A small audio captioner, trained from scratch.
Model: encoder arch resnet, encoder norm batchnorm, encoder activation silu.
Training: 14400 steps, batches of 128.
Data: trained on single notes of 20 synthesised instruments, 23.6 epochs.
Rows from block 8 of the audio encoder of a small audio captioner, named by matrix and row number. Rows with one number belong to one channel. Each number is 128 + 24 x the weight over its row's rms, rounded and kept within 0 to 255. All counts start at 0. Numbers have three digits each. After the name is the row's rms in percent of the matrix's.
After each channel's rows are labels from the 100 clips, of 14976, where the channel reaches its highest value: "top examples" is what is common among them. Only what is clearly more common there than usual is listed. The data: single notes of 20 synthesised instruments. In brackets: how many of the 100.
# convs0: first 3x3 conv, stride 2 (encoder.blocks.8.convs.0.weight, 256x128x3x3, each kernel summed), inputs 64-127
# convs1: second 3x3 conv (encoder.blocks.8.convs.1.weight, 256x256x3x3, transposed, each kernel summed), outputs 64-127

convs0.48 084:108147138130138109147163159145121144116108077115108088135126151164111116142168134125171155129143120112116102155128140100095104148091115119122108158140171134144099147157143137199153105114131129
convs1.48 097:134124119147131153109133089200107144087161136111132110130139115132121113122132134106110135137091111111140088104080156095157145105134154057149155135104088115136119119156132114122138114119160138
top examples: E (34); B (25)

convs0.66 117:153123132141136103172105110105134074109110139124082079126137164117137148144134134157131154135096074152143067128127140092111122104080115113126118120099086143133099124117136134132166110122083123
convs1.66 111:148126066137125116104095092132155141118144128108141125138141158126114091145155113100134136128115162131123148111094122107130140138084139085101134123131117130153121082159104079113123107150131142
top examples: reverberation (62); text has "reverberant" (62); text has "room" (62); organ-like (47)

convs0.112 113:133101132141106118117180097156128146159127152147096103095143098145117119118090129107128118147116157171143059132159141142115163119084138140125135106118145114127147163094133060144128128105109139
convs1.112 105:085166139113083133135137109090128145130137151136098124124109120111120117130063143110139186133153135090136115115104144151136099125116122103156118093121144156109098148160119139101160144128133124
top examples: octave 2 (32)

convs0.141 087:157125104122116113128129139118131126104103090071095150135152129120128128115135075101073094136128134118104110147133152126129136143075075098100113084121132118143131111101136100048110124114136108
convs1.141 096:190133137129125138138118170094124138138135102144143117091092162125115104145069114142113116059152109133121167114137135137138093172151137091126141140105096105129148165075164174099098100132125145
top examples: decaying tone (69); octave 2 (52); text has "noise" (39); G (32)

convs0.125 109:091136172142153093176135120120125147127105118132107154094110153149126136126127095111109122128117124112127124140146143136126101101098123107153148161137159122112126160146116111132097128130099145
convs1.125 095:165124101128092121110155074151158102099139133118122130129127119112118132155126080126116160134128147129117103126107142122110129121142076132154123118119131122123122037129130115086087112129160136
top examples: E (54); octave 2 (53); note: E2 (48)

convs0.67 094:114135148140121142101118083123112138143131150112132095119136151147086119130119105145129118120109121117123157067161145146126078113154100151075128079139147106149179137082128103113154128168103156
convs1.67 101:103140152105096109128075137164134117131097101103160106134109127156102153155125117142099157136138093146136118123131132116114125120129081110136139113140137126120111128190114140143132133091118105
top examples: decaying tone (70); vibraphone-like (52)

convs0.95 094:085114090140153148127131099097152131105125097105095196140136145159127165119139101134142117107107120139132136126122078146181125140100124116135132126119067144146107118164090114115095147134134130
convs1.95 097:124087182157116144175141145116162131130123127098159160158119138109108122116115165149113107146105132133110125107163125139133122144137135102097120110109143188136099147137127095128123190141124137
top examples: slow attack (83); string section-like (39); instrument: bowed string-like (35)

convs0.58 099:099152158119107139131152091112077136153157131126107210123106174112107141111119089101107125188096108117101104121154102108150141136108111130126102142121164093139058108126123111142103149162076095
convs1.58 100:107137179100163145110129131124112101113110120142119162115122116169111107125139117086106072122092115140112159085136122093111091134135147101133117104133142147129144145113151138108102154106153105
top examples: C (48); octave 6 (47); note: C6 (42); text has "piano" (30)

convs0.176 092:101104135105144140134101120128086157076127148141119121125162099128084113152178147116120107113121141150123123138128137100142094125125123096126130147120093112148128135119109157142120129140140116
convs1.176 097:144122165121106134118138107129137115103090123152136121121102106111131128133188089103140116130136156138128129121115142098151102155109125125042142150155099130144140145108079126125167135111212097
top examples: sine tone (28); flute-like (25)

convs0.129 075:120137084132151125137116082146121122127131096059149124132117171084103172150129107135124136146126112091084155117115129136147122106108088138154130070104117092140149147093172112065121148105129117
convs1.129 105:124136144076149155142109105099094137127148135146158087079138111151131135171147139139115159155143128131139142127118107126114137170095150142154149166147136125114127116131091131114054142110123130
top examples: clipping (47); text has "clipped" (47); C (25)

convs0.11 103:108094130090091122091136096124118104128119071117113137101134084109093114126111112140125151136113047094118115120123131109120117104046116099133136135122066111115101130069125119156110140119099165
convs1.11 092:114157054129144135090126130163103110101146132080117128166098125126143084124098134168146112088087146139116137111141162112166127153132146135170094129081129168121094123167120113152143135152158168
top examples: reverberation (66); text has "room" (66); text has "reverberant" (66); octave 3 (43)

convs0.175 094:132145108145136095121120119114124121110117171134135079103117125102103114127100086147162133087109118162083120137127106097084135124113136148114119157120121107132140116128084115141087073144138090
convs1.175 102:147135107108131116111135119100150095134127124147136120126127155105134090168131118116125157162088160122169091128132122107159083087136146115117118186130093175176130161153127060137117101140160109
top examples: E (49); octave 2 (45); note: E2 (36); flute-like (26)

convs0.189 094:107191063089122129110116131141110157114118111116114152121157166132136175149167128122100121165142137112136093139093144124121124134102119129120122115115098124148141137082148098129134126120125098
convs1.189 092:118148104161131135131131126199110164163119148141138119110116095152151169150119158185101080134155141115126143127106105102107111147128134165128130093136097127094116143141114135115129114117136140
top examples: C (44); note: C6 (40); saw pad (33)

convs0.254 108:129096134157136111092168029083153141120130110112093108098137090087125075128144121140117123126120148073045111125137142124140159120107112135135129100106128128117121170125123142099077088112111142
convs1.254 104:073133110107133098120149118094072156114104089096128126113141129115111125152127096139162101090124099131115125106138148122120068098131128114129102130149069145125131121101128138134129114092152150
top examples: reverberation (66); text has "room" (66); text has "reverberant" (66); F (26)

convs0.149 097:113131142179130108117189175118118139132091063076119099100129148121132100128131150132156182172132136135119127138124084141122152093116137115151132121127130127141104133136122143128130110132132143
convs1.149 096:124103137128113116178104092122158129129142146139109127145087097151125154121101125110091146094131079102131064099073075102113115111113129134120073105147135125120138122094121149186112104098160162
top examples: slow attack (52); string section-like (30)

convs0.14 093:149125165157130123138135122125055120124108118126065136122116120149145095128115141137115105117117168096144121125126104149120126137136147117137145134110125117111097157124135111123131144119103044
convs1.14 093:107113111112135152144097124136140133142155097136120117110127138112125127098067154094165104148139129087124140083108141128127122122164101102131126102136110108128113168149137104120115158144155123
top examples: sine tone (52); electric piano-like (27)

convs0.35 092:106130151166132117092148128123137132140069143101141151083122169127153106119130128154135123138130164135088128149134118122123126117138123140151121132125141201161123141153164105083120100120138097
convs1.35 096:104174097128111136085104136100111110134143131127119124135123133113134163120121143125119147120139123138178130114137161136157112121110110152067089122176149200137085122148088116084127125141088092
top examples: C# (64); octave 2 (33)

convs0.114 088:083142097138146137107082108147131171126131120098130104130146123143098132125156106113150097112112100129150123108084141142073161107122091129128136118145110115097144165118166149154166113114119119
convs1.114 096:131112126093090103166108151116102165104144146161073118135130138146147078121144146122117154125144130118123128157145092140112181122139114124082130166115123127116159123162097117170156100139118145
top examples: sine tone (60); octave 6 (40); pitch class: C (25)

convs0.53 095:114101144115112134104176125130112124123082176153104152076146167121145118148136113153140075151098106149128112177102137107105130137098146118178119082136132139117143114147114124120123105101124166
convs1.53 108:132136159114132137130102117143085134111147098126111105126126116190155144123151152122143131151155103096156107132127116111125136141101101120085107142139098156140138097118089094143113132135072115
top examples: C (64); octave 2 (56); note: C2 (48)

convs0.230 119:116130121130127104149117066124121141151129122136113038106079124134077113111134119124145137137114126115077108135164053129097129119130104158147114113120139130134124156134119095121136117110122113
convs1.230 094:131132130103130112125151118095136130114106130121111128160126120103110116127120097070167095145078137105143087093093137135118125109123110125129141122159141091063131149102115087148128099114137103
top examples: reverberation (81); text has "reverberant" (81); text has "room" (81); marimba-like (42)

convs0.205 095:146127116116137107042133101089123124140083129120124126141130126110089125114147137119105087123114130143132066145091132113111151112111128125124096137084152075120141107069136133135140146131130164
convs1.205 096:151141149111104126149127134126155162088102106154114129142115124087116097138151095095116157072122113085111135140082160124143072137138127134156102130143141129145093152136137094150105089141114132
top examples: E (40); note: E4 (38)

convs0.255 090:066128085104111140115093112102121098163120151174129135103101118115122126136173148112123111144089145143136130159144135112105151155088193163117107119142167117120149114142153106129139142122122130
convs1.255 105:108117080138116113115141112126125121138142135134060081156102136135156117114167143130156152065111141120117113122120130138147151178155159126130141143105136161138147098152115123144140137174139176
top examples: reverberation (89); text has "room" (89); text has "reverberant" (89); square lead (35)

convs0.126 081:135139131155112115094084143111077120114137128095129135134134142136111123104170106124104149134087107115189089125099123114145169113133141108123103102114136117112091151110195147165156169119132127
convs1.126 103:179125144159111138181116092085161139115141146128158135094071113159144125096112160143118123120116152098107148155130118158143221100133131143130132119117161127117107182129122137117140127141099126
top examples: sine tone (61)

convs0.133 102:136130084123109069121148128073136112124079071072118112110124121115150126130164132126106137162129146137117123118099075094149142151095118112132106134116076097098095132113091134102134112117139136
convs1.133 102:100135118134097169116139143160107080132119128170139128145080099090090103099116116130081110141096129086136112112137147120144110137140123117152089070111130073135122126104138112098123125119139129
top examples: slow attack (63); string section-like (43); pitch class: A (27)

convs0.245 096:126123195113119175138131155128108127165130117101107154126085135124075072128125094113122148164121103140117109148140118117125098129071099136128087117137114128108128113109138132122134114146133108
convs1.245 116:101122109106137096090135126156086145138146084153146094154127122090108202090150143076142109135095123128110143120122095125065133145160126137136128120127168109141132162133105161116121118136116112
top examples: decaying tone (100); octave 3 (71); vibraphone-like (61); instrument: marimba-like (36)

convs0.204 130:171169085110142131102137142122147125142125124130173128106138135128145135124126141129074169131114084121145108142136135140114150123103132136129034138091052115151156059086129122118154146116116105
convs1.204 097:178161118109121146100121133130085078140113097150124127121114133082159130126131074109106149165121141119177162137125121136122134134138091135110088111178120154114125115118167120125120130123112162
top examples: C# (26)

convs0.172 090:098112162147127125116146123021147111102130159109134159113138121139113110160119121111148135143113109132157141099123121151143126130117124101131135043153136101112129130144123159098127125178119143
convs1.172 103:117154165120094123099116103157120133122125062130149083099112135104116144128129130117066156144118151151132119128131145101122146141129100155118122147141194107111141128122143136192131151113190107
top examples: E (34); clipping (28); text has "clipped" (28)

convs0.36 110:138130067114101143109168138071128135181109101113099145116178107127138130133106142114108125131140142159107089148113144133105130103122125134118127131146128126136158117108149081121183108125096077
convs1.36 100:120154129161106131147104134128089149113133119118201154137110129146127135161099155134128100146095096077139144113078104134126129081142107117107139117137140132134122154150136148101131142130089150
top examples: sine tone (36); vibraphone-like (26)

convs0.154 106:120109128149085096103131123119136152144113141129137143141154131119147134146129105088113155120147155134138131116149126174131117129113102120122098137123153111125135134022109091083114133158114088
convs1.154 101:155123134124106130122118115123138115126137164164144104097100106112157149137134101145107113112137121118101103091118131130128140123103116079126128152125112128151132148156131117140120073113118126
top examples: decaying tone (99); marimba-like (78)

convs0.17 095:167082119110162050140118124125110117125124095096089125128138130140137090143148141117119120130126128159140110134099125088147151130109131111138139161079142143090102123123121133126127105111145074
convs1.17 109:135132128102112160110120138131133132104083096104154182102127126107143100140108068108119158161122112117139104151141140136120101111124140143134124133106080157126121073140179083126087143135123144
top examples: octave 2 (48); B (32)

convs0.62 104:134133093118148123094154044094118143134109161097142083103100118120136110127136160124092136107120059157057167161119135140171128122119094165148079104103145147130172108125137144118123104102086149
convs1.62 101:128155151120154152118159095127134136096075105106083123129130112085087133116133121085126154129076140143142105103098145140113145120140144158126146162200155106107126127121115105121123134117074119
top examples: octave 2 (34)

convs0.27 093:106150136144110129137099111137111118146138152219145150069150145144109157113139122115112098136128131120115061124115139130143124124117130124116089115123151078144120116135102104116115122115119092
convs1.27 100:152186162125103135094147139150138137141132130139112152152112121190123140116160131115118084162114135126198081135147108130136110107136112142078126148125098157112139121106170124127120165093149112
top examples: C (69); octave 6 (67); note: C6 (62)

convs0.142 101:119121185133111129123090108108108132162128152154091140115101158120133122118174126137130145141074139118126084137137143130115170129078094124124085135122181034146107153132158153153119149127113134
convs1.142 103:145119130110107086059132130131151132144124133139098126135138120133123118122089142127110138080115121107135107136118103156147135070120126073122127102115113144127140086131138115114138111133154158
top examples: decaying tone (74); text has "piano" (28)

convs0.192 082:135097164129155136078122142098141189114140140121130111124139150121128131137115136075152128141174144156083146136132076167106170127153107115117114119152155125150135150168097043110111105142139123
convs1.192 094:166135101143107150160104133099118073154137153113155131135139160118093120136112170152148119146147142058143129136107162141129124124126086141132139137130134117156121100121112129155131079136153162
top examples: slow attack (40); bowed string-like (37); thin (high-pass) (30)

convs0.140 088:112132111119074111090166117079109111113079115142128138120110166109133140121137096151099128123111135132135097160099143104100092091117131120186076101074111184116115099137143090102116132112147154
convs1.140 100:128148144142107169111129148151174126113124153129124085123106130219132166147150149148153110131108094163138136128177114142156134135104099156078117104108120112131118139114074120183165118112129116
top examples: C# (66); octave 2 (44); note: C#2 (36)

convs0.241 083:162125078107146132144108140119095107152125090126143136127173115164119142127164115109103130106124178133113153126155135123107140134123117106100110131114156170127148098189142128181156115135162092
convs1.241 095:092138142118097156129131173131118150146150119088192181121134149108114139116147207118182101128104124153143125120157121151150115132116121107125099144115123131136116132137132128124157115090181122
top examples: E (27)